From a checkpoint of a small class-conditioned image flow-matching model.
Model: 6.03M parameters, 48-pixel images, arch dit, activation gelu, moe expert_choice, num experts 8, patch size [8, 8], layers 8, width 192.
Data: trained on pictures of board games with random positions, seen at a slant, 97500 training examples.
Rows from block 5 of a small class-conditioned image flow-matching model, named by matrix and row number. Rows with one number within an expert belong to one neuron, the router's apart. Each number is 500 + 25 x the weight over its row's rms, rounded and kept within 0 to 999. All counts start at 0. Numbers have three digits each.
Before each expert's rows are labels from the 100 images, of 14976 (inputs lightly noised), where the router gives the expert most weight on average: "peak on" is the class under the peak. Only what is clearly more common there than usual is listed. The data: pictures of board games with random positions, seen at a slant.
# router: router (model.blocks.5.mlp.router.weight, 8x192, trained with AdamW), inputs 144-191
# up: expert up (model.blocks.5.mlp.up, 8x192x192), inputs 144-191
# down: expert down (model.blocks.5.mlp.down, 8x192x192, transposed), outputs 144-191

# expert 2
peak on: table
router.2:478530501500533508510511478511550539546501505506486502507502536486463531421486481413506518478518520482503511494514492516483518519496454542500491
up.0:516499527535500506515511501514523513507468535547485518509460513477521534501522527494502513506522492487483499442512511608501513461498504504513609
down.0:501500499492512484499496470506499501509492502526480521509512506563514482413514519404473509570488497479502511513534504516521503495484597484519540
up.1:494478485475483500498478562462491486511487488484505473450525505552521517496495496480509468443462493503526522470511500503549492522496545479488577
down.1:502461517478534547493495494541526494490478490520531487492528533470523481465513522497544524462488460521553504482532522536472505520509452494489494
up.2:504492522499515503510507489524509505482539519509483486468501503489535491518507459543476517482501467492519461523526509582479528443503498478514496
down.2:502501497499496485505489442510504505499478511494485470519455499515492564390514477502466518484536512504492501517525485451508512480487514493518522
up.3:494450494499495467530478495522507488490506502535473520538494494494498523491528486504481471496508505527498527477517490539472458477545535477523540
down.3:523465460507478477492483526511530496498512518494478496543475450522444543505488514542522476607481475534513471500494510478518536509506462485489525
up.4:489495507492523466490549500511489500502510537491471493515483488532509514511479524504507476489506421501507479487500496543501510507518486492498434
down.4:509504492503491499490498563504504500500491536499497484563477520506503543395496489452504480476524492483497508435505516468526494518491504488506527
up.5:489550495498510490489500531518479501524508512532527472474519503475493523506493459457493507509493517490503490538518479502480510483524451595505489
down.5:492504506490482500511504474501502484509486487497454479527486486468472471561491465463486501505537508492490505515534503464487498456495409507495465
up.6:534503506474492517495527530509519508522534517518532553498502490480472488483491489621501477502510454490482540490526474491517511528541514511478514
down.6:498508487522515481489490516514516488513578462497533503530487500461504520479514487533503485496522491499491525489450492419511485539511469484485444
up.7:509496541507528496483469558486513489496532491509494500493496480507463512499501519459498488523500562517504487556529508551505478543499508528518527
down.7:487498487509505501516510464486511495503528520501479509529529483441489521532486448447506478546536521496527501458510530439499507422495508512469460
up.8:500511465520481498497451544483513504472450512505502518487522509488486520477527516518484490471521549488547504479481516540490521483525518545538514
down.8:506492493507512504507488416495508505504445534496508497475493482515498513413507480480504477520465538480475489485507487467495479492493498503511516
up.9:493517503463544476514497488451511463500512511479520515489541506525513518546501483509494511492514498491541518496538517478550494484532495505527502
down.9:544504526499506479491512513531506499517490519519482513502485464470477551463500515485519466564520512522530485445476512489473520525520395515487485
up.10:499507492496457487515499524490507506514530485505459497519524519516454540544543535504491491475514507566507503507465493548502464508502560498503513
down.10:506485547512507493493485528507522484506471541497505524492515507488497522478516533653498518535516530490469506491479497491483477559496473492497521
up.11:479503484497513509509492550490493498474466549501521513531501498482474520517497533528470452480509510502495474511501505619480494479496559514502476
down.11:507494501509490506496517553494490480503475500491481484491518511522489496522483549432524536502469506524522498491490533586475506480506497506482535
up.12:497474527498516542484497451506546498490504516535528507524498506486490508467485458476496501542512531527499486517490492466494485454505485530518481
down.12:526491490482504484506496625514489514510542490503488512498478502479505528466523547453472507469521475477486513445484529562526500551490566480509513
up.13:538478522513533495555523523484535487509485494526495510498470495504506513477477519519511507513500522471499534512546521537508529508525512513485557
down.13:517501486514506508513486521512490505495490553529498500487476499492496525509466485644506488476477507474482512449489519477495516524470426498509472
up.14:485519471446492472503524515482546506497539547518486504496546469514493502537513482490496516477542474486488505485477514522487509496497485514498514
down.14:503519516489493491501507537487497516501529496487502507535505508475499533555499490572492506510561476494490497483520515434526502524506449505476458
up.15:502501462443465519483458504526484503517485489513464516532493490517478518533481508471466536583519514536485488493493505484504481529525525482517502
down.15:528512517446494509479494476475482527480483550512506535482528517481493515516527529534491463533516507519506484505504510488508492511548383512503521
up.16:521519536479509531513522487494503514494551526536540491526480513471514489483503505523531508488512489484466505530509492547492523410501489557487492
down.16:512504493503502486500501573500501485488537539489545488530457515513510573378511496528493488479508493498491487459485499443522498602495486514529570
up.17:489507475527531496482465479516513506504516469509499493489467523494507476487485485514464498485448563516476465532504542458523483485520479491488451
down.17:511491520511512489505493481489477492510477474523505505515519482576484454474496505380482511479444553490502489550497488543494519478510547490512585
up.18:492476516509541482524508444505499504503505486525504508461474485477508481501500480516491505533519467486524525491533507475488502490488444528495469
down.18:506510502496500474493498454491499491506498511502481484574490493522491497429505461478499502563506512497503512521534499448523514480499502496511508
up.19:510507536528529529518489506500507475538491511479543477528521505509496487543495517490496507477536505482517503485495528527504536474501497553522549
down.19:496510495514505505517519490485513504496501490516520526472510498458491504599504510639486520537530488485490504506517479539514486503499452493486443
up.20:490482519463515516527506472503533500526485492512504512514523490452508469493503492485503477563516548507485515503490519461479482467491497507491507
down.20:501473496496523500518488495496494480515466456490513470509505501557496521464515525486493544458478516499505501543514506561504507511500501489510563
up.21:507534472496533503506526480516495502513476493519526511522474485500469497475483519419499503543511527472517537468468497459512482529504491545502522
down.21:483478502522475504512493549478496513506546495466513489507485489528527495492485496523504515463512500487496501492509490460490518563485582504502497
up.22:509509502518498527500532474495517494516499484532517519488499508477517496525501522441496500592542490496479484486442517477483497522499516508525474
down.22:478513509496484517502495480472504511474492529489558462492496507477504479506486453539521483441521505510513497511513476481485499492501421487479592

# expert 6
peak on: board
router.6:454500470511453508482489491481506505547466483491532512495516518529499523507516486506501527478514519491535526522483489488532495468543535478501521
up.0:461492508478502500536490521503509489493517521497478495482482488589498534543526524496513518462493535495499501454518503524508479538499501520489500
down.0:488508541467496507473491516486484504507489483480530500522535507556516467472486483520487489508508563522543475523504486493498514590512480509498455
up.1:490520539506496533480551486445515525481500495485466489489532483542495518501495496530485523509494509478451517481497507500508512509474470451451518
down.1:515489536542481517500545551516485462498512520499485510531557497552492490496476511480515485493533487489468471517491464472486457538485523488514572
up.2:499503500525516485518508500503510488511502490448491478499558489513467479493518506520474502414526503508525517499498493424479521512481509498512490
down.2:491496496491501501476512531499509485463550480528504507501527504537511444500498507531489503560513466512506492539521496604510495534523509521494484
up.3:509490476510504522466480455521491534526560506537536502510507480524477454537492498507525492497519510502519477556487492559526488435532504498515497
down.3:489492491516509517491455440476513478487417451502458481509496482500493480529503456473465520497476504515542530515516495555490503410521495500482431
up.4:476500503491478486496519493492490490510504557512466469431494465526485530527486436557522480454489495504506470483504474476498494446507483510501533
down.4:528482501490532501519503514491491525512519531516505536469544493461502520549519553541526504574479484480481509462473517449480492540509482495503425
up.5:520522517485466505511526468494534502502489524515503522530481523517503485513527530464484496516524468524507523451491495474525510539524509537520516
down.5:519486500483502495509477572508492504527483541540478529492498477544493451487505484445452500504504456479500520473521535543518518503505529482505553
up.6:541522499512506521473511523463518484507446494484476505502496492535515528480513500509487517495468539463494476460506484515538512500472545507474517
down.6:493518447524483474545523546523494527481539477551527518505524479510504469544514530488468488528514446473470521531514537523478478527458500507499570
up.7:502512492535606493517531441535507489539545516543504500501519502540515492547519474494459490464511480509458504489534469500495496494516483545530518
down.7:474505489530480507516494499498510501507512472489500506538548494531457487466489438472454477477515538502459486521473496457484501481523467464494531
up.8:461526550524528476492518522524475499493465511504526500499528519500486480529484523512503503519470489516524499522493495490504484542494527451510467
down.8:530472476521498507523506510509471518488524445508477512517538507535508489517508500573507508467516499505561488573484496505495498531494501478525523
up.9:518499466487461502459532518487502520496467498475528496468473515524514475595507520491486525502504452490519489511485525498522507533476511501514500
down.9:488509486497475488494488506472524502502512511518438525474532463536494498537452490495498491595506529491506509528473520506478507470505456493495533
up.10:495519527481534473493540484518554500503574494513505493498481476533524522525468503518510485474495476518473520502495475532516481498489508521503577
down.10:503505498459522492531507506503519512512458442494473508472527489539492531562491522530481489581495510478499506512511523490524522517485460484504444
up.11:560491539479477489519474536538537465471529473520454499493488493500484516504475481488567526474472504507506509512517483512529490508518525493523508
down.11:472497496502488484476479524466525514501535462505551493505504497453508483478527492521526522550526471518499491514514491550496503558513519491483505
up.12:502484518512522517520483509491538504531467491548497511488469501536514507491480503505537463507533474504496519475505498527524505483508547536600506
down.12:460481547514512521512505505516532499514548534482507509496546497497508458484495514551542546441522481500505497513458503508463508503487471503415495
up.13:520503480487524495498472457528502489480533493545505508502477519503506490537479521566512487583535476478492506488492489482492509473520523521513482
down.13:470499516510485513489498521533527492499457486471506498474502495543507454501494510541519518509518481517547485539505469535488484518507494512485428
up.14:535481490505530534503474456488463507545541493535513522499463540483531496523508504464480560524514483481496445497507522439464505475528544525499500
down.14:469466465503496533505471481532488493463543500497500493493463544438569483484511469517503483471535456489516514463466465467541466499527477529513472
up.15:501499494523521502533509490517529541503509552556509539488495519476534506505495481555514478541535486491479504493483493473468527489502493545558509
down.15:498516504515495488529500535523496480518531447499512533518495484515507465516487485431507514496532493505479513482503501476502525507478483511491542
up.16:510495505478469498502515491502496529544461505508476523512457541502510472522531520515501510572487501563535530541524517495505484502543517542489471
down.16:523504456484520481468481504507476518470500507497513437501460524481485448529515484472532519461509465495512504484509477468489491475498481492508541
up.17:515519494502496509498504498526525498483498530496499528495497482494447493525520489596517479579525533495520536546503533479533530487491571543496450
down.17:470499511515487525480514529501516519494482470492487491462506515514504485554480538531508519438510506502516481555496478614473476481491502495520573
up.18:500494453490548453491498509527505489489501494489497503508514455465509497486502541439463477482468541502525527502498482519508458535530539512501526
down.18:503498469532479502509524536522518529514546568514493547463536475475509502506503520522468516549518470477542481462472521486485495483513457489480521
up.19:504503506520518525486486531537510539526465519532518520521492508464481498490504543493516567503446562503485525541478512566491510491502506531460428
down.19:534465493472522487540474489512486508526473509518474537463473484503486527502523535509458497555469493474452529459513528495527522512471469479521448
up.20:478526485491491514492507495517522517510510534503509514477522524513520486546502488524542540495480517501529530490491468498485486538505507552494478
down.20:509544523497520483535522513481488485553523475485508504508519541520512465562521514544546470497517476514443556502524525492504542503489494494501496
up.21:515511525467476491503478474510549500485562479505498506517519505536461524539491493512524490477545494503494495467496499465520458524502520465519581
down.21:492516507499506487495498510498530492500453554508527487524524496541526485448487486469503476494506471529490497503515495509499496550498554489506491
up.22:553481500491474515484512536520492533492473495503502480508546501520476473529479511524477524451505475491457487498488507502472548508529503503487550
down.22:510496502474485511511506458507498510486527587511509516500514514411504540465517513593488472598521518473477500460495496459489474509524447501507534

# expert 3
peak on: board
router.3:457490490499436492490521490477463508460473511507472498480486484499477460496493489499536473500490465463495513487482481500506514466458505465504495
up.0:469509525481508496519510523481496468482422516507488514453489510474492537490484473502491525535495556507489526482499525445492514530490492491468458
down.0:487494469515484530499530466478494480487481466508524478473517510506514490521497522462521484458513520511501481529505489555488471483506539520505496
up.1:501512532524499515521531535505496518513498521516502505475512471486473511470517513570487525517541514496498486511506521548507548483535519495503500
down.1:518480466508503498495484490512482497491502499506547488490495528478533533480482505554490480495507485495509484473509503483512521530482556496478497
up.2:507485533540480551534512485444526512489491454486520468493493471506538506536528500508472521503506521498494440484486512496482519496495489508546493
down.2:478498529535522548482513499530538491501511505511521538499495462513520509505478500500487480508524515497521559532520479503505494491507544510447515
up.3:493486510525506520532487520486537498494510516567470508465503509523522486521542507530468550486492571469518476475482507495542446518522503518508492
down.3:515502506500483474458507541514535548545511473472499498513517487500534458483480476491500505485541457465531502484522483483477544512511503509490496
up.4:478466516493494469545506525488471482514506456479497492490487494560507450531499491480507469473477524501522520487533529488483502500490486493496490
down.4:513482515505500495466506461494502509487481533479518483478488510454523502510499485546503520501474529500509476470468447533524488483523543493491469
up.5:485472493510513502508482500481469501518493439470504515501475543486475476523468481494499499498512509521506529461462518488498447470480518486504498
down.5:525489490513485520501475484507499514473495495520524464517493556484476518515527507497490511489482516526488447467522472514494563478481478493503489
up.6:475532502547524485476471514489494503490510461489471481477516474494474487524495487482480488507524506466507484493470480498487513482500541493493496
down.6:515548513572463501543474497510510500489499524509508504490547487502487509517510518483481484493533505462528516520534504508509488501504493509510495
up.7:487480499497474525524449536496526514483503501546454498466491497524490517536537488517443508488469573496510466509480470508512437563491504466501495
down.7:508503491485503518464431496503523480509489508460477485477524512529511532483463495542440510500475571520513522501513546483499553477484485484497479
up.8:521508506460473524508531568495535536544478494515504522548510544476511515476504519541509476495464552547479497484459506478508481536494527517510551
down.8:450493490479523538513503527526492511504529489455511515502485526504438499533528521451515524450495487498480517458510486515505492483490523491474506
up.9:468502531490501491519542484513492509512494461502472492486461472521483456504479476533499473456477481534559512471490520512484478492527510497494482
down.9:547504496494486527494539545489493466489510499501479497499491482478474470507506534490493495529485491514569492479511459490509511492521512498505548
up.10:491517518517504503514503484482485498534520480502515500482543515530506548492479505536448515486533450503512470477508493497489473488512499486513566
down.10:530483473490523498479461558499494535464497463516482485496528505489466513452529527478469547537486493502513508494504511507515526508501473479517512
up.11:524464522490541509513513485488496517500481466507469498472441490515516488520495517490522517500488526476492516475481527502498524458484521491485505
down.11:493465512490469487497526505509494504511506484488477492488426521478511498478492467502516517482505523463491470465506464508509489482494511477522468
up.12:531510526449481529491464535549511491539567519494513496503504484540523505475481491542498515485506463516514508500489480488454516496474512566529488
down.12:510514514459491481501469503486487508489466501515485483508471461525509501562532513475473428486518480494499487509530492537516476502502542542514497
up.13:525515523515497510494502539527493486497552491438563482494545502492479494511502517499515501565481476489464486520496481476436506525498517531553519
down.13:513492542527552509520497450477487513495541516541538533483557490497475504489473493535533513474455482467461524485478516507558501474480509513463526
up.14:540493530501513491508496469499476536444484463533512466483552488522493494516490445511524487523493503493487503485521549474547545450497473562496472
down.14:479484533502503480515489539494482490544472474465533559478561480473480498494502535536526521508514496494514487453474469548470458567503511505476414
up.15:479496502505496489476496486545496530515504474522486504537508524467508552521518475518544475481476543518496494495481503520489508522521494511470471
down.15:519511479486521480523488522449480481489502513503499492497522520504515539524492564531526536543469504496504518477485523466485480470506572473516467
up.16:474515469467485470516505560484490489488469481467537530502505492531510514488501518498524462475513483442514496507491506496500482506493499485504445
down.16:492514498525488479482508501486493505486509473497535475573468509469494522451488473470491467515545515506501494538489454479498508538515516488506547
up.17:491470514510479480491485530467504445481487536496505476484526487571471522530456456568507540465517537521499492451510505461498508546522480519491562
down.17:499496515467506471506498455557498553520493524508515509503536466468507508506502518514525482476542547538495473512496493520470490484516490515484460
up.18:524512487491454508484529538526530526494506514484513480483496481511490477494483499564539493459493495484493494470501507485529477465474484515512561
down.18:492486492490522478503504495516483517533544494517479535508535486470530463558496519482521469590519510469504506513496498509489504509512501506488503
up.19:516484521508488496520491514530497502479536463538476512504469482458489478519501523485528425460507479524540526512532518507500436477544538493539494
down.19:497483511516504509485486473472494488505491548457501473510466467535489491491492472506530529523525483514553482517486475511503553511540540491454500
up.20:488536492504486522466524488486516474477482475475520499451512505519487508528509513516508490533499525481503517486545502510523502502484517508497496
down.20:498510509510489546539533495507528504517463503510525492456512504480490521494472465473511501490477556497503461489450494481468496475508469509497516
up.21:496505522508536503507464476462493516455509483509447459477534483469512490522451484496495511515521497476485502470444484493520483480495539512517483
down.21:487513547520487501494440528526496486542542526482457527508550488509511511526542539481513506490503493489499505515564513515463514498504433507434545
up.22:467497506494501469473509522500490538483540528492523473474520468542472549497473476523476474492484500511490510477513486538493497531511523448554544
down.22:491507508501477500478500426498511506472530509497525482526502513511517538496518500581500521442537531523501494555512483475503497489493513512488485

# expert 7
peak on: board
router.7:473495543489487538518524478492479532516467446515525512510476513526526494525526494481543528535515506513510547511498508504544523482497526488490510
up.0:519513470489507449540521522523479509541518482510503527543506537509552491516519492505500507522478485492461474518461476494496504495469473518513482
down.0:483524472505496458450530471483477489460534516492502485551504530501547507489476519516496486477481507492455525505534519489506498497473539526497495
up.1:511477457490454503457548495494508515512497446520540491454491520497499480527541489505506491546519489525524534496511484493496495505501525458561495
down.1:481476464492536518542542501487541491498474449492570524481490520482487490484460503501498484504486511545518473496469503516498499518502463471450501
up.2:513546452486485448502495516542493505545498481510503541494537552519540527535480508443493479493466493486492467511468479528481491497492500544499506
down.2:489547446475505464491503462449506478470482500500501467499525540512527506495515490492505515503475505495484516511545517511507509502483471520528520
up.3:438531510512530528548466521528506478508500500497472486520522519492468508507525504508485522475496530444506471495455507478439512501486497450481518
down.3:572535496505472527444476484460504507477513517493487504539529516493476498486468471505490483536509536445509507504538518498560480504486502458514505
up.4:457515546523452529551481482508504502512528472558505437490493457499471475543506486500477465507513469498545478481518509507473518482505537466481479
down.4:540516530508535521463448505502505519464509489465509539504503474516468489518500522490485520483534460493567518506478483506525467526495467478528460
up.5:487473478495484497524509512536435481520481466524459487488471486483500499527498524486526511489519501484521466477493504512474507456493455516448545
down.5:515477450484503488462495510469435507495471459481493478515448497513515476482488460520509500498499513488527494474521496512537504575502536509553518
up.6:502530527485470541513524485472474507504489480511500513472510480507478488546506551532512474550476505501514510491528484474464492495526520515478453
down.6:505535540495495552492508514540481513505485548488509487508503475520468502508483454495483503480508531501516473504484497476513503512537446496528488
up.7:494454458525507520515513483473461537505497476517467464458492434528527470533528497501495521468469510523494518499494535515530495502513483579497487
down.7:506444442491494503523483510529431465509468512488473517488483438495513478452481485526493480507469501520504486491505476485473498526516523555511499
up.8:516491508516490464553512532514478476531512502548517544501502484533499521510489517537507478487529480485519533508526543472526473503566513467536496
down.8:508511485483500502542473479523511496518503468528482538493511512546502477524503538554500476501505476494475547540551520507519474504444535510523527
up.9:517521457476474504533518494468467464525495483501442478481541484510489493531515478507487488491480453499553477464472565487500557468487523489487490
down.9:472513469481522509473509477533483532479505543501467532488535499470490513470502529558482525516489481502535520491522427497483469559472466486526510
up.10:473517502497500487541512505510446512531512476501482537512491504483523469537520515496528485534485480480494479508498476497513489506506480506461480
down.10:532503511516496484481498491515472512491509531536474510525482487519513494488499505483485511521472491465467534501521535506521525503471545505573520
up.11:460462515513491520486504491509453511439502471495488445519456512527469487514495485510509497475443515502494517458480524485482453531482513526478490
down.11:551465493505501514513505530497456498541509482520471550543472517513470474498501527476498508496463506507503495500532490482518543469494484500523515
up.12:489489499531515490476458490524541469505488451484496475465495538510482513525494480503514521472506523516526485473500463497520486505488534518483541
down.12:499514510523491517557467487464534512496536522490516496517518545460512525511509511474518502476479543520522497517455525460447506481508549512509486
up.13:504515484467498506486504521512481500492467501492505511542480506501473519525485515556484500496482497516513498498434499462499494462491498488497568
down.13:482498518515510500489498456498498507501416471504519496525468511561508481450505492492501482522489500476507502522543464530520467548498528508514475
up.14:481511507502522503513498495496521491525492515520509525454536514521507486572545506556484563561486506499492520513488524500509535538527497513520525
down.14:506460506484515513506484483501488495523476493505509515464518480529503449513500486540482542451524484477484492485504502555512466522496493484490465
up.15:531521525523500468504515496452574439469481504539503472465483492521485470505482490507480473505544457557500493483496468476473489500475490512513523
down.15:493488507488488492487501470490534527510476503467524491545521509481492453448486445491500479504505497545491468516485529461523524503502471471501604
up.16:480540456512507444540498497525481495538506495496441517477491504512498523492516515482498494457499476514550490482501541530472501452507530512479530
down.16:509542462516492450466516491466481505468517461489447473521519519510502518530516486483498494532501489506552496542506451486531502496527500498523487
up.17:478466543502545468499459469505507525484529481505500468500475487485465469505521490496533487449497515491496493472522485520484507483467501533529488
down.17:528466559520454506498461496508512466528500551480497524520504504510468482465461488494503509517507542499500497509501504482498511478488455522470508
up.18:455507488487467496487517488501524550537505479509515486462536480533467479538486506513475547517462486554462522519476459492470491491495484485518554
down.18:520511505514517493490500493507502468470508474506483508475497493486504514476521492575467460523477499545472482513508519506535532514499499477505428
up.19:497509509493525453503489502515487503473499449526501517527508480513520494516454497499493459527521520480458514484542485453487544469525531508534515
down.19:508500492498498442504469502475489511525497523473496506501503460480510513468546515496488538505520508467443502469429515491524451536511483496484551
up.20:522504505495481476462530476498454517500467518497517526496499508442474518465512502475498480512547491492519498481465526471517526503487556464526460
down.20:508509500510483483492519531494516498495518480492528476560526508512494537385494475422477513488544540517502478530494504472495489520506520494502558
up.21:535479517496471469534497506481498536511488501533500463516541464493489490508506536501480506483552473525477502470497539506558530465532500548515491
down.21:486483501501521472464498477518509484485488525493499536511546477519499512495483469538465465524548486512469498474504456508445479519533514542499498
up.22:473515514497504522511492485445493502481487543498469499458535476478533483535491539547480516533513501499490523483509517463489516522506488536489487
down.22:512509507524509496466496472539492477517444531482466482473524479522531518509515459523505483533480511506505476505508474523504510478520486507518490

# expert 1
peak on: board
router.1:479486486480530494510501467486498514487486500479520518510498482513485469503467513541545501488518473466473524483527469486507530495450494499485512
up.0:499519549473559505481505522483514478496507461534524510469496489478505515501472488535503493534528526499495539505513511505512473493513483516512573
down.0:496485499491546507482533461496520488493503458493509471470539523474493507539503526532520476468491517496486525525446472473506432498490555495517420
up.1:508490501475479571469540518518506483509508472489475498455516521476456477489483490547485500545547524528503513523531542487514509505489469500469540
down.1:528462458480475569542532517461501511497479509544467508477476554511476509466522500490468504510547492536520487470474466492486515499461529483544518
up.2:535519522525457516553535507479506494523469509536476537515473511502494513498507526504496503502528507500528486494537498484507524503523510531512515
down.2:479509487505564527471519510520479514488486498488459455538483521498486508488482463495536493519539523493525534505470529481478494481488488502508486
up.3:534504530515503501493511484521492470498535519551516499520480524493515524450440512560532489496515498514517504515497528521466491455518527486494455
down.3:499541461513484482506523512483508474509516522509527512516510493498492563466484493447496470526459567524470494525496501447492526558491523475526515
up.4:464500460460455482485498520513479493504499489522502515506502478547498532493481516491523501510471519505509533478504496566484493484519566461489530
down.4:531475499483512507504484497480482512483523500454485468489512515439487503575495501467526509488496521497521495462489532442478506462496454526482473
up.5:476500499522460491515476471488499539441536498497495487505524506513508483514514503542530505480503495525496460484545475510516486523494508519493509
down.5:536492502507493505504487522499499464561487481505508496509496508517508491492489473461485493482506539511502518482501526495505514449488505514519493
up.6:498469540541443486494466505470509503525514499545507481491494436483512475496488511530548563536508511502559466499500501507482495497541488545524496
down.6:506471532515553462504462493524490493501474534464502513518461442487509526510520494443535468502474518503539546458521525502526515490533499505465479
up.7:506533500518505492507533438500505506478528540491482489499500493520479506473524518484482529519500532516483481423551478515517469509493487463525525
down.7:502459505497499528471476524483524515487547513501512485496524518460489488472556504485536531474510495524516516463469515482537446487518515541505490
up.8:505494509521443531476473519495495514505499474527507464499507520484509559525497488472465531507514518527516520518485525535530501493565460528502495
down.8:509500507481497499523501552498495524518461483504444505519507493566488421598491476497480504430517503485507518535549477537508516442510452484507500
up.9:528504505506523520492504520472530473502512503596469483478475510528544488519520520520489518509512492471469500466464494494500461525559497474538484
down.9:481504505474497522502481482536527525516531510421498520489475506486532492503472485535489473504505496471467513449529504518493538525557523465473499
up.10:450480573464584480500515509474512484494518500517520472476498474525471516487501527525512519452519496508465526479507513557476480475493500477489491
down.10:525486532519457531471503493481508483517467509482459497511533512534482534493475512471490484503539509487501519501529505534532481469492492489502472
up.11:502461540533469509535500444501512484510531530539486516480524484475472467504443489511509491537509490508479476482508482464467508505544485505520480
down.11:469493515544492504475513452493510517482504459474501509492522505513502489503526511544488495507482474507476472571509481534507511482537507497498533
up.12:487456542450496495470487488502503513481472534521520504504499518489522467492509532512478500534519515510475484475493524532460534495529521518469439
down.12:505505522483487509460480516520484513509517504486525483493472506456514525434479481558500544486536542502506479430445494482458494538521477483487416
up.13:488536514509507550474524491515535492504458516522473470472485497480526454551541476477509516495521489461502497489471499438488512513507477501536516
down.13:521512505498482530521499439499526490508456471484513513508454515524529512466455443464481491470521533465517482496518497430502508515496507505499490
up.14:474524501513494490492516522478472481496531498469490475500477487535458533520535509501506504475513530476514452503521518522506462511478537499486559
down.14:494492530501478520487532441460539492488553457475532508511507507484538481498497494525537518494515518486518467527459491436480494501523495509509486
up.15:513440509503486528497458478480499502488510523567508475496469498510557512476476512527493527535511436491477508459473471482476481468523468509525513
down.15:486488495499502505501443487472496474530468445440502504498469512540492516477504520486466520518461482488488507520520520533527508526519539491509446
up.16:477552504503490490489507550513470504483461526538479483473473505479501495501502469547499531503513490504495453526454547487506478497491494469521483
down.16:503451537507503507468499474499534517501476507492509477476490491495487490502553521513499529524483502521507510513498477524544444533544509525496499
up.17:482474507480538491512507461504517478464500471507490500489476481496472468550475484462499510526508531492483520498503474453506511516502515536546509
down.17:518477483486514493504496456500485487525410489522523487459495499522510496533484503506517500520503489485509504498524508532472499525486446488489477
up.18:480474506509489475537511530485472489497472509491464505489463484464517508516487466511531532483463531496509518521501486500511502472460518506507434
down.18:519509509493493507474504471486501470478533446460491504492496511474502507512504529486559478511464525537509486529515511497488507457498484512490504
up.19:538475506484477519504483504495506518478477526553503489509476480508516498512480541507455473469540456462487503457494532547493495493502520510489523
down.19:513514465518480484521486500495519493518498543512525534458524468456490548478487511569495486584500483526482496451492546464477540536491484514477503
up.20:524505497519499507495494529522486501485526450478534534505507486525514515508453505486489462487480510491455474512489520480504486501514518515502540
down.20:498491494508506507522478595476526502507513567501523484520502527505512473463504499518508508487517457479492523466512498504524469550520569504485555
up.21:510496466523479487491471483501481515514558531512501504530474478510503543456490486512468490470501510503525491504519503565505482442484482480530569
down.21:504491473492500495493491519497490483501492512520517499509515521553496523372489495445485495499473513522525514470516522525500518528475563488522555
up.22:461480480535497482532479516534487488575528453507500517515525532520478472522510483502493503481507512480559462530492478485480500499481502574520484
down.22:553479462524476487454471498468470514426466488484475472511492550495503498489496515460488493496500480486570540491529525487524486513447511560497456